Weights of a small self-supervised image encoder.
Model: 32-pixel images, arch convnext, norm layernorm, activation gelu, patch size [2, 2], depths [2, 4, 2], widths [80, 160, 320].
Training: muon at rate 0.004, 16700 steps, batches of 256.
Data: 145000 training examples, 29.5 epochs.
Rows from block 4 of a small self-supervised image encoder, named by matrix and row number. Rows with one number belong to one neuron. Each number is 200 + 40 x the weight over its row's rms, rounded and kept within 0 to 999. All counts start at 0.
After each neuron's rows are labels from the 100 images, of 14848, where the neuron reaches its highest value: "peak at" is the part of the image that holds the peak. Only what is clearly more common there than usual is listed. The data: dead-leaves pictures: piles of overlapping shapes. In brackets: how many of the 100.
# fc1: MLP up (model.blocks.4.mlp.fc1.weight, 640x160), inputs 80-159
# fc2: MLP down (model.blocks.4.mlp.fc2.weight, 160x640, transposed), outputs 80-159

fc1.298,239,163,173,200,184,225,199,226,201,253,269,250,243,120,149,146,235,158,233,196,169,120,197,186,180,154,154,192,197,132,214,166,260,146,188,149,223,182,257,194,207,233,230,177,112,245,257,192,174,197,155,185,194,230,209,219,206,225,233,166,221,203,231,192,206,198,228,189,231,180,245,234,251,170,230,170,212,272,222,191
fc2.298,183,172,245,190,214,193,224,157,234,203,234,232,218,197,166,185,211,136,282,196,170,232,211,133,150,170,178,168,184,199,189,192,184,254,231,213,184,235,260,154,170,222,245,304,200,144,139,210,216,179,141,244,258,225,230,113,123,188,247,215,152,237,160,242,210,203,174,205,169,206,175,206,115,226,276,198,164,159,143,103
peak at: top right (37); top centre (36)

fc1.516,284,255,200,254,178,201,233,239,166,216,179,218,180,202,162,223,217,147,202,216,152,217,237,225,264,145,228,198,174,181,151,196,138,137,195,174,251,245,184,170,145,288,173,200,214,200,215,127,214,168,209,190,165,177,168,229,189,176,190,137,168,188,232,133,224,280,193,234,262,237,138,147,187,190,293,228,210,173,142,205
fc2.516,199,206,219,183,202,218,203,253,204,217,223,193,166,168,194,327,221,152,250,123,266,254,197,179,169,249,127,212,173,286,205,226,178,157,135,195,219,200,242,179,201,221,142,171,164,278,157,199,224,321,245,235,142,197,231,214,179,164,166,250,223,272,177,176,186,266,146,185,198,187,190,275,198,175,198,205,150,183,283,284
peak at: top right (72)

fc1.219,214,143,174,195,307,168,199,252,138,146,194,163,189,218,102,211,185,225,240,167,226,166,159,152,212,204,168,202,249,227,156,138,238,199,208,206,247,201,222,284,123,216,185,181,216,184,153,209,166,217,208,216,199,148,237,130,176,191,118,158,311,192,184,164,166,217,171,155,120,121,198,240,189,225,134,191,284,193,175,226
fc2.219,197,182,171,216,223,173,169,287,141,188,238,165,162,201,226,143,188,224,209,200,143,219,187,204,215,147,251,143,228,192,281,289,133,211,215,239,161,169,210,234,274,168,119,197,251,267,157,150,209,173,147,188,172,165,156,219,230,250,139,228,162,156,279,208,178,189,216,269,229,198,173,189,153,199,203,148,193,211,180,188
peak at: centre (33); middle right (29)

fc1.237,226,193,218,249,203,185,213,187,214,204,130,196,114,142,221,202,188,124,211,154,280,249,227,166,154,275,190,151,180,190,189,197,217,238,198,225,125,202,195,135,179,231,238,177,223,165,156,200,150,169,150,182,248,197,243,305,183,217,171,143,143,138,147,227,164,229,250,245,127,243,208,275,220,197,176,198,160,177,233,183
fc2.237,167,231,220,169,287,248,198,169,237,233,222,211,188,193,270,315,191,168,196,182,191,216,184,196,151,150,148,233,192,198,212,204,223,232,176,180,184,166,168,143,240,233,202,221,199,191,270,259,180,285,188,233,249,192,177,120,132,298,148,102,253,168,132,185,250,183,290,178,234,234,194,217,217,111,238,195,215,212,179,130
peak at: centre (26)

fc1.385,321,192,243,186,180,243,210,255,169,166,192,180,185,162,189,182,206,252,192,238,189,210,147,215,246,171,235,212,221,208,237,171,244,245,219,247,183,204,199,247,181,231,157,173,143,159,235,266,224,200,218,234,162,181,234,178,250,167,186,103,177,236,194,251,243,199,240,205,250,237,192,243,247,185,202,350,229,181,152,203
fc2.385,287,200,281,222,157,125,198,187,223,160,184,271,191,151,110,184,148,180,183,176,160,249,211,170,192,197,187,180,135,172,214,265,179,218,142,170,177,224,218,179,158,198,238,183,238,211,179,211,164,111,208,210,188,267,158,192,123,272,264,262,236,187,203,216,159,222,133,191,250,166,196,276,173,165,113,199,191,172,139,77
peak at: centre (43); middle right (26)

fc1.55,259,178,278,209,156,146,175,219,207,232,205,210,201,277,208,197,167,251,245,223,177,230,212,146,182,255,124,212,110,176,185,188,218,270,235,200,196,218,196,220,136,200,110,244,221,179,136,184,184,113,220,206,168,221,166,126,172,185,172,228,160,312,278,123,239,192,227,175,213,197,223,207,212,187,221,228,212,201,201,267
fc2.55,178,253,295,192,264,241,244,166,227,148,247,175,202,227,184,209,177,253,246,249,198,170,233,177,138,268,249,182,198,288,273,165,189,222,232,173,181,226,204,188,232,315,298,145,205,226,240,180,154,222,212,162,221,172,207,118,173,190,255,267,214,272,290,256,196,230,193,204,216,171,212,242,222,163,143,235,169,173,216,187
peak at: top right (48)

fc1.146,241,190,223,192,208,202,225,174,180,200,216,188,167,211,206,144,217,261,156,174,183,147,175,251,180,211,200,232,222,216,265,208,269,182,182,193,257,130,162,169,201,224,219,148,160,163,238,179,210,144,245,153,203,198,203,236,147,228,167,201,203,248,117,246,201,172,93,272,219,221,226,232,219,215,184,233,267,224,307,230
fc2.146,193,211,210,257,196,167,162,177,175,192,198,256,188,196,122,182,219,178,215,205,202,296,160,223,193,166,208,202,182,149,225,201,229,210,180,193,160,214,177,150,176,125,182,269,255,175,149,219,142,157,228,245,157,235,206,201,226,358,206,179,220,225,130,187,235,167,143,220,182,211,161,235,167,168,210,203,259,176,163,163
peak at: centre (42)

fc1.56,246,172,189,196,182,212,260,166,218,216,186,287,192,224,166,181,222,223,115,228,209,212,186,226,154,178,219,218,180,243,190,230,224,201,208,182,228,224,151,246,295,181,140,159,171,193,227,200,178,273,164,115,169,188,218,218,193,136,201,135,264,121,208,221,189,170,201,228,247,180,208,231,208,229,266,241,300,267,242,271
fc2.56,250,174,179,208,167,221,222,205,241,242,220,170,183,185,107,252,176,178,202,153,207,197,212,203,222,121,253,187,195,139,292,225,235,165,166,145,183,207,108,190,201,173,198,171,188,213,183,214,144,181,150,272,167,206,199,161,113,190,305,220,188,155,185,262,214,184,125,236,156,224,246,271,120,194,185,232,236,162,191,235
peak at: centre (42)